config = dict(
    text_encoder_head_dim=16,
    text_encoder_bias='all',
    text_encoder_drop_path=0.05,
    text_encoder_positions='learned',
    init='orthogonal',
    precondition_frequency=25,
    adamw_weight_decay_other_params=0,
)
Rows from block 2 of the text encoder, named by matrix and row number. Rows with one number belong to one attention dimension. Each number is 50 + 15 x the weight over its row's rms, rounded and kept within 0 to 99. All counts start at 0. After the name is the row's rms in percent of the matrix's.
# q: attention query (text_encoder.blocks.2.attn.q.weight, 128x128), inputs 0-127
# k: attention key (text_encoder.blocks.2.attn.k.weight, 128x128), inputs 0-127
q.82 117:50 61 51 71 30 63 39 65 42 62 58 61 60 86 52 35 82 55 56 55 81 26 40 55 51 36 17 79 77 58 54 36 44 65 40 49 27 34 48 47 47 60 37 44 61 74 67 53 33 84 49 58 48 46 39 41 39 50 36 39 65 21 63 38 63 37 65 56 32 38 42 47 52 62 59 76 41 21 55 64 57 61 48 48 59 44 59 38 42 53 58 64 56 54 20 62 56 59 41 52 45 68 64 41 34 58 54 46 53 02 50 45 33 71 29 34 43 62 40 41 61 48 05 70 64 45 58 57
k.82 116:69 75 43 42 39 29 41 50 71 33 34 73 84 50 72 50 36 62 30 55 38 56 46 97 75 51 89 49 29 53 65 56 63 50 58 44 59 46 60 50 63 40 59 84 52 18 47 29 54 43 42 25 62 43 60 51 55 50 42 62 44 56 39 61 36 61 49 33 71 33 38 27 07 64 68 45 54 66 52 32 41 30 49 56 48 44 60 54 51 53 25 31 43 40 56 25 50 54 79 73 47 29 28 55 53 65 57 48 69 51 42 62 43 62 41 81 34 55 64 38 53 45 48 51 51 45 46 64
q.83 089:41 54 53 82 52 52 25 56 53 50 32 58 31 58 64 34 73 45 42 49 60 42 38 40 43 65 35 86 60 63 58 15 64 61 56 78 36 55 42 38 52 45 40 48 83 77 90 63 41 53 61 39 49 40 51 20 51 62 46 23 68 45 65 42 53 21 39 12 46 22 32 46 55 63 52 48 50 23 57 70 40 56 44 66 62 34 65 17 35 48 51 68 57 53 35 62 56 73 46 45 65 64 54 31 54 64 50 61 39 40 36 63 80 54 34 40 70 56 45 31 48 46 33 59 63 60 62 43
k.83 084:56 57 60 49 58 68 59 49 63 44 51 43 74 39 77 40 15 64 39 78 16 56 20 90 52 44 45 69 28 45 72 62 72 63 45 40 52 36 53 36 49 54 45 42 49 40 55 35 47 46 52 15 69 51 47 35 73 39 70 82 28 43 26 30 30 61 55 28 39 36 53 41 09 34 56 60 46 37 31 49 56 51 43 53 49 33 76 45 46 48 22 45 54 28 56 37 56 55 71 65 43 20 42 52 44 31 56 61 46 55 51 56 51 71 46 72 54 59 56 49 29 70 59 51 32 68 43 59
q.84 087:58 56 58 47 07 39 80 48 48 43 37 63 50 11 64 53 44 77 57 33 59 30 56 60 50 58 09 52 74 50 54 51 29 28 40 33 64 36 31 46 60 59 61 28 45 61 34 37 55 82 75 46 36 50 22 56 55 28 68 51 66 26 44 70 70 74 29 61 38 21 52 61 77 57 39 61 45 56 50 46 58 48 54 35 58 49 35 59 46 52 51 49 49 57 27 41 52 55 44 65 41 52 58 54 46 55 69 58 62 36 75 45 25 43 26 57 24 60 37 51 54 69 29 58 41 20 64 43
k.84 080:61 53 69 49 29 36 53 50 49 70 53 38 44 53 22 36 44 36 64 12 34 64 41 40 54 51 44 37 43 47 59 47 43 65 73 52 50 45 38 64 74 34 70 62 49 32 52 51 88 53 42 41 20 48 45 48 27 53 35 20 56 65 56 69 35 43 53 78 56 40 07 41 18 43 47 40 40 65 23 40 39 36 33 40 65 54 48 46 48 35 58 65 64 59 56 68 58 37 34 62 13 66 45 65 42 85 56 61 53 37 32 34 61 50 53 37 54 52 49 72 71 50 33 48 72 64 63 21
q.85 082:49 27 48 53 55 44 64 49 66 67 53 34 55 36 64 30 86 49 55 67 33 27 37 48 46 73 26 45 43 59 75 56 46 45 16 59 40 50 65 63 63 73 48 70 36 48 76 66 37 62 52 41 30 46 55 46 65 62 60 44 80 26 66 38 42 52 26 24 36 43 73 46 50 37 39 71 50 57 53 74 50 41 72 72 73 49 45 43 55 46 29 61 75 54 19 27 50 49 51 35 58 30 55 55 30 67 56 58 70 41 45 34 51 50 34 31 22 59 53 81 73 63 39 49 53 54 72 27
k.85 073:53 60 50 52 67 70 81 55 52 66 29 49 53 34 46 34 11 62 55 58 36 58 35 55 68 35 56 59 49 72 60 38 51 52 54 47 78 56 21 54 43 37 30 55 42 31 11 55 77 38 77 40 39 39 26 46 37 68 48 39 41 59 59 33 55 80 58 56 74 63 22 48 43 58 58 73 44 62 40 68 64 50 31 39 76 45 56 39 47 59 45 49 53 49 58 57 48 43 69 58 52 64 47 54 45 40 54 85 44 51 04 46 97 61 57 63 66 57 36 58 45 47 62 69 35 68 54 40
q.86 111:20 61 42 23 44 46 56 63 41 49 68 53 45 45 35 62 35 47 70 36 72 75 48 60 53 44 83 48 28 36 51 70 65 47 26 58 78 77 27 61 38 40 44 67 40 37 25 52 57 19 51 39 49 76 73 66 53 54 49 62 45 60 47 47 32 59 60 47 64 35 54 70 56 33 47 43 71 52 77 57 46 50 71 32 59 43 47 94 53 48 41 40 31 46 53 67 36 23 60 40 24 51 38 47 59 43 48 72 59 67 45 58 48 32 86 43 66 43 46 62 68 47 69 40 28 38 18 57
k.86 107:50 40 46 43 76 34 54 50 31 54 51 51 46 13 51 32 50 37 39 71 67 35 80 28 35 54 57 65 56 44 46 21 48 37 47 28 41 47 39 28 63 44 37 35 40 55 66 48 38 44 58 68 57 82 52 38 46 17 45 63 34 34 61 23 68 56 34 71 50 76 53 45 92 40 36 51 34 46 56 45 54 38 71 40 44 56 45 63 78 42 68 59 25 65 46 48 65 51 26 18 68 62 57 23 54 54 57 43 67 44 76 37 32 57 53 45 51 27 54 60 59 33 48 45 34 36 60 16
q.87 107:50 67 51 77 62 55 67 45 54 43 13 34 60 55 56 67 28 51 29 61 59 45 60 32 45 30 62 44 19 41 66 62 68 28 51 40 69 34 44 40 55 20 29 42 50 36 44 39 55 54 47 59 50 28 64 51 82 67 21 55 45 72 55 58 46 40 36 35 42 45 58 26 32 57 54 28 48 39 43 30 47 39 36 59 61 44 45 72 25 33 50 26 45 47 54 38 45 19 63 55 86 53 58 72 64 69 52 54 36 53 46 47 73 47 56 38 47 57 72 39 50 53 92 15 58 74 61 58
k.87 090:73 43 50 55 46 84 46 53 41 48 66 55 49 36 72 58 62 41 56 26 37 59 21 54 38 57 46 60 58 49 42 05 54 52 57 56 56 48 82 74 79 68 50 34 71 63 47 62 40 35 33 36 64 67 30 51 55 33 64 63 57 41 67 34 61 35 40 58 61 46 66 56 47 39 34 50 61 42 40 43 52 74 52 48 36 59 53 42 47 76 25 58 87 64 29 70 39 99 54 46 41 50 52 17 43 28 30 41 48 36 74 74 53 37 27 50 57 62 41 63 52 50 53 67 50 33 56 59
q.88 082:37 32 47 52 46 64 41 47 40 76 47 45 59 72 21 73 49 32 54 41 56 91 57 59 33 64 59 24 33 33 45 62 66 23 43 49 34 65 38 61 51 54 28 71 39 51 80 59 47 33 33 49 48 41 45 39 59 56 26 48 44 64 60 03 41 33 70 43 41 48 61 45 29 41 44 19 41 34 52 78 69 32 34 70 68 22 54 59 32 49 38 65 82 60 27 54 53 60 76 58 58 49 74 39 44 55 50 51 34 41 50 48 48 41 53 27 65 49 67 48 69 35 39 38 55 64 35 46
k.88 084:61 64 41 55 59 53 45 40 58 56 43 69 62 40 67 44 52 55 58 56 41 21 32 64 52 94 55 58 53 42 52 41 67 71 43 19 50 61 76 33 49 43 65 52 62 60 19 18 42 32 43 55 68 59 40 42 69 68 57 67 42 40 51 40 68 26 24 19 60 59 64 34 50 37 69 65 46 57 54 29 50 51 48 26 59 44 66 41 49 73 63 29 31 50 50 23 69 58 39 32 55 26 58 42 25 32 50 60 50 51 48 68 64 59 26 77 43 56 47 28 08 48 65 35 28 59 52 49
q.89 089:61 50 45 80 46 48 27 41 53 52 27 61 57 37 48 59 27 66 59 57 26 48 39 41 66 47 53 79 64 67 57 26 74 71 54 69 35 47 61 42 75 30 44 20 71 67 38 47 48 87 53 59 72 72 63 51 41 52 60 34 37 41 47 66 58 46 55 35 57 39 12 58 47 55 46 49 53 45 79 43 25 69 34 50 31 67 71 30 62 49 68 53 37 42 68 29 56 53 40 56 59 52 29 49 66 57 41 58 38 72 40 67 54 66 56 67 73 49 47 19 37 58 63 53 49 30 92 47
k.89 096:24 56 66 42 38 56 67 59 51 30 42 54 75 64 52 77 49 35 65 71 81 62 49 46 27 26 37 63 33 49 67 51 45 40 51 42 61 37 60 60 38 61 32 42 66 55 92 59 53 34 46 52 33 39 72 43 49 35 64 58 49 54 33 52 12 46 77 58 24 42 55 71 40 40 40 63 28 39 42 60 74 41 35 82 36 51 62 52 41 27 36 48 50 33 36 70 34 55 35 58 51 38 48 40 44 42 54 38 61 76 37 67 35 30 46 16 70 31 50 65 49 49 54 58 30 19 49 72
q.90 065:37 41 52 60 72 45 45 19 25 50 47 65 45 25 79 39 55 66 57 75 45 59 21 53 37 59 38 63 27 60 45 42 56 39 54 62 64 36 36 28 44 30 49 27 64 60 42 54 64 44 61 28 52 45 73 30 62 29 57 36 62 36 46 66 50 33 42 47 54 11 42 28 64 77 38 29 49 45 43 24 44 54 65 47 71 67 47 47 47 49 47 52 32 38 70 65 48 69 54 28 48 42 38 44 64 35 96 76 58 49 49 44 65 66 46 34 50 41 28 60 68 54 84 66 77 44 48 50
k.90 068:58 58 42 87 69 66 60 26 75 38 59 24 54 31 65 44 53 46 37 49 13 47 24 54 44 34 38 77 33 32 33 61 40 65 46 48 46 61 20 42 57 56 24 38 33 47 63 60 69 42 56 64 38 63 51 46 75 54 68 32 67 48 48 64 72 55 52 53 55 48 58 53 45 76 59 62 64 41 39 67 61 42 45 37 40 31 49 56 46 38 20 51 45 57 45 56 33 60 36 52 57 56 09 19 46 52 49 75 52 21 37 51 67 59 63 68 65 70 36 66 78 60 34 64 49 37 42 76
q.91 086:35 51 57 60 71 57 29 52 39 75 71 49 39 76 33 45 48 43 34 67 53 53 24 66 34 18 50 65 33 41 45 48 77 64 54 69 29 66 50 39 47 30 16 56 64 38 81 63 28 42 59 60 62 32 64 50 63 52 35 48 37 63 71 53 36 32 99 56 45 26 42 26 50 66 57 51 70 23 72 57 48 62 52 55 51 43 69 39 41 24 34 78 43 40 54 50 55 47 40 54 57 64 51 47 47 40 42 49 55 61 31 40 41 76 74 43 68 52 34 24 47 40 68 31 54 47 24 49
k.91 093:49 57 49 80 53 47 50 56 52 32 43 56 61 49 76 66 54 47 56 91 65 46 43 72 67 27 83 74 33 54 42 64 62 37 49 32 63 56 66 41 62 41 35 36 57 22 50 34 20 28 59 37 75 53 87 33 62 47 47 68 65 73 31 32 40 54 56 19 65 59 44 52 70 41 40 59 41 44 51 54 46 49 52 46 38 41 52 48 49 43 30 18 32 44 63 48 53 39 69 48 79 32 30 25 37 44 74 36 66 62 61 57 54 53 57 65 58 64 69 28 53 48 77 70 49 45 27 56
q.92 071:23 56 71 39 23 60 49 65 32 50 80 67 39 36 40 53 52 43 51 28 63 57 24 58 71 48 51 58 69 34 69 23 32 32 45 33 49 54 40 43 45 39 29 48 46 69 46 41 44 68 55 36 57 78 23 50 47 44 65 82 64 46 35 37 52 60 74 95 33 51 56 51 45 49 61 43 20 46 54 56 36 38 43 59 50 71 68 44 57 73 56 73 72 28 53 52 55 44 65 36 38 57 51 59 47 36 32 55 86 21 51 65 54 29 66 42 40 47 52 20 53 56 42 47 42 73 26 61
k.92 067:47 82 45 54 26 45 58 48 42 42 20 56 12 34 53 43 65 42 38 34 69 36 45 57 44 38 63 39 54 31 48 54 52 43 61 31 43 49 52 20 61 15 45 45 49 31 46 61 70 47 39 68 57 37 56 34 32 31 49 18 51 44 61 41 49 90 78 75 39 68 49 46 54 52 62 51 53 37 53 30 07 44 48 55 55 53 50 30 54 56 53 49 29 57 36 25 54 54 50 68 59 54 56 24 46 48 46 21 36 33 47 49 09 52 72 43 49 47 82 54 46 32 27 57 58 67 66 38
q.93 087:73 51 58 48 32 59 70 41 60 50 26 33 64 32 55 59 38 50 41 56 44 57 42 47 79 34 49 46 52 66 36 38 51 59 59 63 74 43 63 61 71 45 52 26 50 51 20 25 26 68 55 45 47 70 51 55 60 59 43 70 21 57 40 85 63 67 30 69 56 32 53 39 36 47 37 58 39 37 69 47 26 63 38 33 22 44 38 72 55 47 60 39 62 71 22 32 60 78 58 55 33 71 71 57 72 63 13 27 53 48 46 71 55 18 33 56 41 37 66 29 48 51 45 65 52 62 61 63
k.93 092:60 58 50 58 39 44 44 53 42 40 37 37 40 54 42 37 33 48 45 39 75 39 55 49 22 61 21 35 41 60 64 42 54 44 60 60 54 31 46 45 42 51 61 83 49 67 75 72 50 72 44 82 64 59 41 72 39 29 53 73 52 55 61 54 38 44 62 51 12 49 56 37 33 30 61 58 53 45 42 40 52 38 63 58 64 48 42 74 38 35 72 54 64 68 46 65 44 73 52 80 55 38 41 76 53 58 59 27 20 76 55 67 35 43 63 05 53 36 59 96 44 58 44 59 63 52 37 71
q.94 087:70 40 71 46 63 39 35 52 55 42 21 34 57 56 47 49 63 52 24 61 26 35 39 36 48 65 29 55 68 65 65 31 39 59 48 47 61 38 74 21 50 57 43 53 44 50 51 48 34 56 32 22 33 60 43 34 56 57 41 50 61 60 48 41 66 60 33 45 29 69 59 19 42 50 52 37 26 62 33 23 23 59 27 59 44 53 78 32 45 56 44 36 82 44 57 41 61 73 60 22 47 40 64 67 59 66 44 40 69 51 45 61 71 36 42 71 52 39 75 46 35 71 49 80 78 77 78 58
k.94 085:60 63 48 56 58 44 59 41 39 45 39 65 49 60 50 84 48 69 66 30 29 35 28 86 24 37 26 40 41 51 70 54 41 47 36 54 49 33 47 65 62 35 52 59 38 46 46 82 65 45 35 61 62 39 17 32 64 73 35 43 48 46 45 47 32 53 48 76 33 37 61 51 38 60 85 68 45 40 47 73 27 38 49 66 76 45 36 50 25 82 44 55 71 39 31 32 45 66 46 82 36 36 50 69 50 54 59 42 14 58 41 73 54 47 66 47 50 57 52 76 56 58 45 66 60 63 61 67
q.95 084:15 23 37 72 65 80 77 45 59 81 78 64 59 72 52 59 72 39 53 40 65 61 42 62 46 35 45 48 22 41 55 65 43 31 55 48 41 56 34 79 61 48 76 66 55 56 57 74 74 48 68 55 57 45 41 57 65 35 58 60 34 55 46 63 63 31 66 63 66 50 71 50 27 56 42 69 48 30 45 55 76 39 54 76 70 46 48 57 69 38 49 49 31 66 42 54 39 44 61 45 54 48 56 34 47 39 56 54 65 68 73 37 43 63 46 23 47 42 50 73 60 11 45 23 50 23 30 37
k.95 082:55 46 58 41 61 55 45 48 58 81 40 47 59 31 39 34 53 37 49 53 43 50 39 35 91 65 76 51 58 55 44 56 79 50 67 50 50 79 42 25 46 31 59 53 50 61 20 64 49 29 50 41 32 63 53 67 57 67 67 38 56 26 49 29 61 45 23 28 68 71 38 58 63 53 26 32 63 50 69 37 62 61 32 22 38 63 53 21 55 58 51 37 45 55 62 64 53 42 38 40 72 61 29 34 60 53 55 75 53 28 32 33 60 76 46 72 33 45 40 09 24 52 27 66 45 52 43 52
q.96 111:56 64 40 33 35 67 58 45 31 29 46 60 56 73 38 53 15 50 91 86 42 43 22 31 65 47 21 74 39 46 61 34 56 56 38 59 38 45 36 41 53 59 68 50 49 39 58 43 39 63 44 40 65 67 81 47 63 47 51 43 54 32 46 67 59 52 63 40 50 56 44 62 49 28 34 47 52 40 55 37 59 43 54 28 41 49 53 70 35 43 24 45 14 41 39 75 83 65 61 28 62 42 56 78 43 70 32 73 70 60 69 54 55 47 66 46 68 61 61 20 34 49 42 68 41 39 48 27
k.96 118:35 42 63 45 66 64 42 63 69 46 54 37 58 48 20 61 39 42 42 11 73 62 44 56 34 52 83 27 45 53 45 41 50 56 47 69 53 61 49 58 58 68 32 70 52 71 14 31 56 32 42 51 48 57 17 56 64 62 55 50 57 42 54 30 55 70 66 34 64 36 80 62 26 32 68 65 45 39 19 58 25 60 59 61 47 47 69 44 37 48 56 63 61 26 57 48 35 43 49 63 32 77 45 53 35 38 57 36 84 49 39 37 85 78 66 64 44 45 22 46 62 39 39 60 43 47 45 67
q.97 115:83 48 38 15 57 30 50 42 34 58 47 45 54 19 56 41 50 48 52 55 02 65 05 53 32 43 71 37 32 62 46 22 61 56 60 45 61 53 51 37 69 46 57 56 49 64 44 49 53 33 42 78 47 49 35 58 49 36 44 53 53 48 32 73 68 56 60 49 52 35 34 44 29 42 61 54 78 56 51 50 66 71 43 81 50 52 47 34 56 64 39 56 54 29 43 41 49 33 45 68 53 45 44 63 30 70 38 58 47 39 82 44 51 45 54 59 60 64 59 66 55 79 31 60 91 12 49 52
k.97 111:53 79 84 40 53 40 64 50 43 62 59 41 65 59 61 34 42 55 50 67 38 47 27 64 65 63 28 13 32 35 53 45 71 46 52 33 61 38 44 60 54 56 74 62 49 36 46 50 67 46 42 69 62 46 55 63 57 39 50 33 55 17 43 64 55 49 54 49 44 38 80 61 41 40 26 45 85 66 54 57 44 63 35 71 73 51 66 52 56 53 55 23 59 59 28 41 29 36 52 29 67 30 50 18 40 49 48 52 17 55 44 60 61 62 25 61 30 42 07 15 40 49 61 71 40 44 49 59
q.98 106:30 51 48 75 64 23 50 53 45 38 52 60 36 51 65 50 58 59 42 52 53 56 65 48 39 53 49 33 37 39 62 48 30 57 59 61 79 52 43 46 23 57 38 53 52 60 39 60 52 34 66 13 51 46 69 63 81 39 54 52 35 74 58 54 46 76 27 19 72 34 71 42 43 38 67 38 85 53 42 65 36 21 43 51 30 61 21 60 40 65 64 46 49 59 61 57 48 61 69 56 61 40 59 33 55 47 80 34 66 59 37 31 27 41 41 41 24 24 30 67 71 55 37 30 33 65 48 85
k.98 106:54 24 21 60 38 50 44 24 62 30 51 81 34 64 63 16 70 58 36 54 26 42 59 51 28 38 19 90 36 62 28 49 57 44 67 69 59 30 69 58 55 50 53 42 35 55 55 55 53 65 43 63 46 45 57 28 51 48 44 61 59 56 66 58 46 63 41 51 46 64 29 36 70 48 27 48 31 28 55 47 63 40 59 42 34 63 38 19 35 45 26 58 43 45 66 50 88 60 60 57 72 44 29 46 45 51 45 54 37 35 50 79 63 49 46 65 40 63 82 75 39 66 41 40 62 32 49 31
q.99 126:39 46 59 43 47 47 59 42 59 28 36 31 56 42 30 63 53 52 30 47 44 70 43 48 42 49 52 39 52 43 58 30 57 47 61 61 92 68 33 29 58 71 46 40 68 67 44 43 53 37 58 52 46 65 51 41 99 43 35 70 81 61 14 54 53 69 56 26 61 68 59 54 45 04 76 37 40 33 65 42 54 57 31 68 24 62 33 72 52 45 52 62 81 40 42 32 73 39 44 37 41 60 47 47 41 44 50 28 54 41 42 56 53 66 45 43 58 51 76 59 57 48 38 39 85 43 29 50
k.99 124:83 36 62 53 58 45 46 52 30 47 49 81 58 56 54 40 67 47 44 40 33 49 20 55 27 63 42 57 48 55 55 34 67 25 78 37 72 42 45 65 57 31 82 68 34 40 64 56 30 56 44 43 48 37 51 80 05 33 58 80 48 50 71 49 36 30 52 68 52 32 61 43 38 37 62 77 54 46 47 40 62 62 42 53 63 67 65 31 80 64 39 44 38 72 71 61 40 45 38 31 67 29 59 36 42 58 51 45 30 61 30 82 66 52 41 42 25 51 48 47 54 48 78 54 64 56 37 44
q.100 114:63 49 56 62 50 96 38 77 43 53 59 54 48 60 42 37 76 37 52 77 39 61 40 40 53 48 38 61 98 26 36 41 64 39 72 49 54 75 47 26 51 55 47 48 41 73 57 46 49 59 54 55 64 63 36 35 57 75 55 27 43 46 60 57 63 43 62 43 56 60 58 55 36 38 44 50 23 36 55 38 78 09 51 51 78 34 64 36 33 57 50 59 87 21 45 59 46 61 52 52 44 69 37 59 40 44 47 30 57 17 51 40 54 61 66 22 29 39 44 27 46 65 35 54 57 52 31 45
k.100 120:61 61 35 44 66 55 69 56 36 41 63 66 66 61 37 49 68 36 46 40 56 49 53 63 40 51 66 44 65 41 21 55 49 54 53 68 71 39 40 44 43 71 42 45 64 55 50 24 24 55 54 30 58 49 42 43 69 72 43 55 42 85 43 42 47 12 48 36 56 40 70 37 19 46 54 68 45 60 50 25 37 27 64 53 36 41 22 61 47 47 61 27 40 29 56 33 69 49 48 58 34 15 57 26 39 28 84 29 47 69 58 27 45 85 62 21 45 43 42 45 73 58 38 63 40 75 47 59
q.101 098:26 44 35 37 58 60 70 39 51 62 32 47 42 45 27 61 50 55 52 81 95 50 57 46 55 45 69 54 62 32 59 41 57 63 32 46 39 45 79 85 26 48 29 42 31 60 52 44 13 60 61 43 61 62 62 73 46 78 42 70 69 60 59 34 64 28 47 68 25 50 38 35 55 68 35 57 30 58 67 32 51 66 30 46 68 56 37 58 41 51 51 62 30 55 23 57 54 61 31 42 41 77 79 47 33 43 48 70 25 57 62 67 58 64 49 63 70 40 66 43 62 36 37 34 44 42 62 46
k.101 095:57 58 22 36 71 53 57 55 44 76 41 38 41 44 58 40 32 17 35 22 67 42 74 32 60 24 65 45 28 65 46 38 55 49 17 38 52 54 25 49 71 39 46 82 60 51 32 28 77 45 54 48 59 40 23 61 39 52 52 40 71 28 66 32 61 45 49 47 29 60 41 49 59 52 66 72 41 63 56 32 41 31 50 48 54 36 37 34 56 47 59 31 42 34 42 57 29 55 09 81 43 62 53 61 38 45 51 44 24 66 46 27 37 38 69 37 41 18 47 56 51 71 53 49 58 48 74 42
q.102 111:56 68 61 35 56 48 70 64 35 71 74 45 88 27 79 45 42 59 34 44 19 45 55 49 43 82 55 35 22 44 32 43 50 60 45 74 36 44 57 40 50 63 37 55 68 65 44 22 85 40 60 69 70 54 41 59 61 27 30 53 33 81 67 22 72 67 30 45 37 46 52 43 52 56 34 64 34 62 60 29 45 68 53 66 38 44 71 60 33 53 54 52 61 40 53 39 50 62 57 25 41 36 72 47 53 48 59 40 45 44 48 19 41 52 71 51 55 37 41 49 68 46 79 25 49 57 74 55
k.102 110:61 81 46 63 23 62 57 32 52 56 68 52 49 40 53 30 73 48 73 43 57 53 31 53 36 62 29 36 29 41 50 45 64 33 29 63 41 45 38 55 40 49 59 49 29 38 59 72 77 22 78 40 79 70 47 52 27 27 67 54 38 39 43 68 39 60 41 72 48 61 55 48 43 62 28 68 73 56 65 76 72 61 53 34 73 36 58 46 41 36 25 64 51 26 50 55 84 30 57 37 44 37 40 60 50 60 48 57 24 52 61 20 41 44 44 59 72 64 48 40 52 76 47 65 24 35 67 38
q.103 112:63 31 36 68 76 54 56 74 56 64 65 68 49 30 33 34 58 57 36 29 51 51 62 63 28 49 70 27 53 35 37 33 45 56 71 66 80 57 48 59 48 46 39 63 57 56 37 42 67 51 53 56 29 40 48 51 30 55 44 38 37 66 49 45 46 58 34 42 58 36 54 51 52 56 60 40 67 37 52 63 43 28 23 72 29 68 14 36 61 71 73 32 71 40 57 30 36 31 64 91 40 50 48 33 56 42 75 38 27 60 17 64 31 50 31 40 36 34 26 65 70 48 56 23 41 40 60 64
k.103 114:58 35 44 85 59 43 46 20 39 36 59 78 52 62 58 42 68 42 46 92 17 42 54 61 65 27 08 72 43 49 41 59 61 58 51 44 50 38 70 53 47 45 65 46 48 60 81 68 29 55 54 49 42 32 60 55 40 45 56 43 58 70 42 64 46 57 40 61 57 35 26 28 76 59 30 41 58 43 51 29 82 39 40 38 48 66 62 49 44 39 43 40 52 61 54 63 76 43 47 37 60 43 50 56 59 57 64 51 28 36 47 78 26 20 24 38 22 45 70 56 37 71 66 46 60 51 53 25
q.104 083:48 07 77 29 63 42 44 29 58 62 51 52 44 54 83 30 41 40 56 38 33 70 32 54 55 55 51 45 64 57 73 65 64 54 74 36 33 35 66 45 40 53 56 29 47 63 49 51 57 24 18 58 23 46 08 54 58 38 35 63 82 43 48 56 45 51 58 46 57 69 35 55 47 46 64 44 70 69 33 76 48 67 73 43 62 56 60 58 28 65 61 59 53 72 42 39 38 41 50 32 67 48 64 58 21 35 68 39 51 40 54 52 56 39 49 91 60 50 67 46 37 24 39 74 49 37 44 47
k.104 087:62 58 49 40 35 53 28 67 62 79 31 29 60 34 65 47 41 35 68 58 50 44 42 60 67 51 17 61 56 39 79 52 57 08 58 37 46 40 44 35 55 17 60 43 51 38 49 30 73 45 35 66 61 44 59 55 47 67 45 43 33 45 62 49 70 63 39 66 16 76 59 82 54 74 54 50 56 80 63 37 15 72 35 70 48 46 39 52 51 87 15 72 52 67 38 39 44 36 59 30 59 57 45 50 42 62 20 61 61 46 39 50 40 54 56 57 34 56 63 56 51 53 43 38 40 64 48 51
q.105 100:56 58 44 62 37 48 81 46 38 53 49 37 59 45 36 59 29 63 74 64 53 47 27 36 55 33 37 34 39 44 53 11 26 68 59 58 65 56 41 65 45 55 65 44 45 53 56 55 29 38 79 74 49 69 53 51 40 72 63 45 44 65 48 52 40 38 67 57 47 15 54 20 23 60 46 18 57 27 54 59 62 68 39 75 31 44 38 37 51 54 73 54 28 32 56 61 70 51 43 43 24 71 59 52 45 66 57 68 43 34 24 55 66 65 59 21 54 65 52 88 50 67 53 40 79 44 46 31
k.105 114:61 57 53 67 89 59 61 51 16 46 67 45 54 46 63 26 44 72 37 47 50 53 53 55 61 42 37 62 34 37 52 41 72 75 43 47 72 56 48 50 57 54 60 92 55 37 50 50 20 60 43 81 63 25 25 65 61 50 75 25 53 35 73 64 31 32 54 46 61 47 57 53 50 28 27 41 62 36 56 36 59 40 54 39 79 40 41 68 62 33 52 51 54 33 54 78 33 69 30 83 47 37 60 40 76 68 70 71 32 55 51 56 53 65 56 60 33 40 26 44 48 55 63 48 65 43 40 36
q.106 122:31 48 48 78 61 64 25 58 46 41 57 77 38 53 69 40 37 39 61 47 54 40 52 57 50 45 10 42 53 54 60 54 48 62 72 77 41 53 49 47 44 73 57 53 27 54 52 64 54 45 65 32 54 32 45 71 52 33 38 57 55 35 50 73 39 70 46 47 50 38 68 33 76 57 60 80 51 47 58 54 70 09 52 25 39 70 70 50 14 58 61 46 55 69 48 46 39 38 73 62 81 54 61 28 52 37 61 42 61 78 19 30 54 57 37 51 14 38 50 21 57 51 42 34 36 46 63 32
k.106 119:25 44 32 61 26 48 57 37 54 22 72 46 64 47 52 47 45 33 60 71 36 52 46 57 37 48 32 52 54 62 61 55 30 45 74 71 70 20 71 39 63 53 49 48 56 36 36 46 27 74 42 65 58 47 23 19 69 76 50 66 47 51 46 38 81 42 53 63 34 63 51 34 39 63 70 35 27 52 48 51 61 39 56 22 42 56 44 39 17 49 42 56 49 54 57 18 79 56 45 48 47 41 39 63 58 29 44 18 44 31 51 68 37 58 59 65 38 45 94 74 36 58 34 31 53 51 43 49
q.107 099:71 36 74 64 47 70 22 57 69 59 56 46 53 44 54 49 38 34 49 67 31 58 60 87 62 39 54 40 58 24 61 58 74 13 80 59 65 31 22 46 50 28 29 50 51 58 51 42 76 62 71 42 44 56 41 51 43 42 54 41 34 49 69 31 60 35 41 46 50 60 89 62 63 43 43 40 56 28 36 35 24 49 36 51 44 52 34 23 44 66 43 19 45 23 66 41 53 38 79 52 55 38 41 58 08 44 48 78 39 27 51 39 54 57 55 51 45 43 27 44 59 62 60 49 37 44 55 57
k.107 106:41 39 49 35 41 51 54 83 55 70 55 60 46 17 82 62 68 51 48 73 55 64 35 48 51 56 30 63 53 53 61 38 70 54 46 40 41 63 28 38 58 52 60 57 76 65 34 51 85 32 25 43 31 36 28 29 61 38 32 32 32 68 50 51 49 65 42 42 57 59 41 36 27 57 33 73 51 79 75 43 61 35 34 73 46 48 39 67 50 58 57 49 74 40 50 50 43 42 53 59 69 48 58 36 50 63 51 67 33 22 40 38 41 43 52 66 31 40 59 73 63 80 23 16 58 42 21 62
q.108 102:64 65 41 28 65 49 72 61 53 33 57 62 85 46 52 35 21 48 32 63 45 44 54 38 38 45 60 60 37 45 46 27 49 59 13 60 42 47 45 51 42 37 34 61 44 50 32 39 58 49 58 44 93 55 85 57 67 55 47 39 48 34 57 38 81 62 32 31 53 69 37 66 66 43 49 67 50 80 82 20 41 50 32 44 33 52 31 75 49 46 43 40 40 24 35 45 55 72 49 47 64 39 60 54 71 59 52 55 70 53 68 51 34 58 66 75 41 37 68 14 62 62 57 33 39 65 58 59
k.108 112:45 60 63 59 34 64 46 43 59 58 58 76 64 70 30 79 55 52 51 33 56 51 36 43 46 38 82 17 42 67 48 48 54 45 38 64 32 52 65 59 52 58 43 65 15 54 50 52 52 35 92 39 60 83 39 61 19 23 42 69 49 30 32 33 45 72 47 25 67 41 65 25 46 30 82 45 57 47 26 78 62 71 56 44 45 62 62 31 26 70 34 42 41 60 48 42 58 49 58 40 60 71 39 55 23 59 60 46 37 59 56 48 66 37 44 54 71 52 39 49 45 44 65 50 20 52 60 47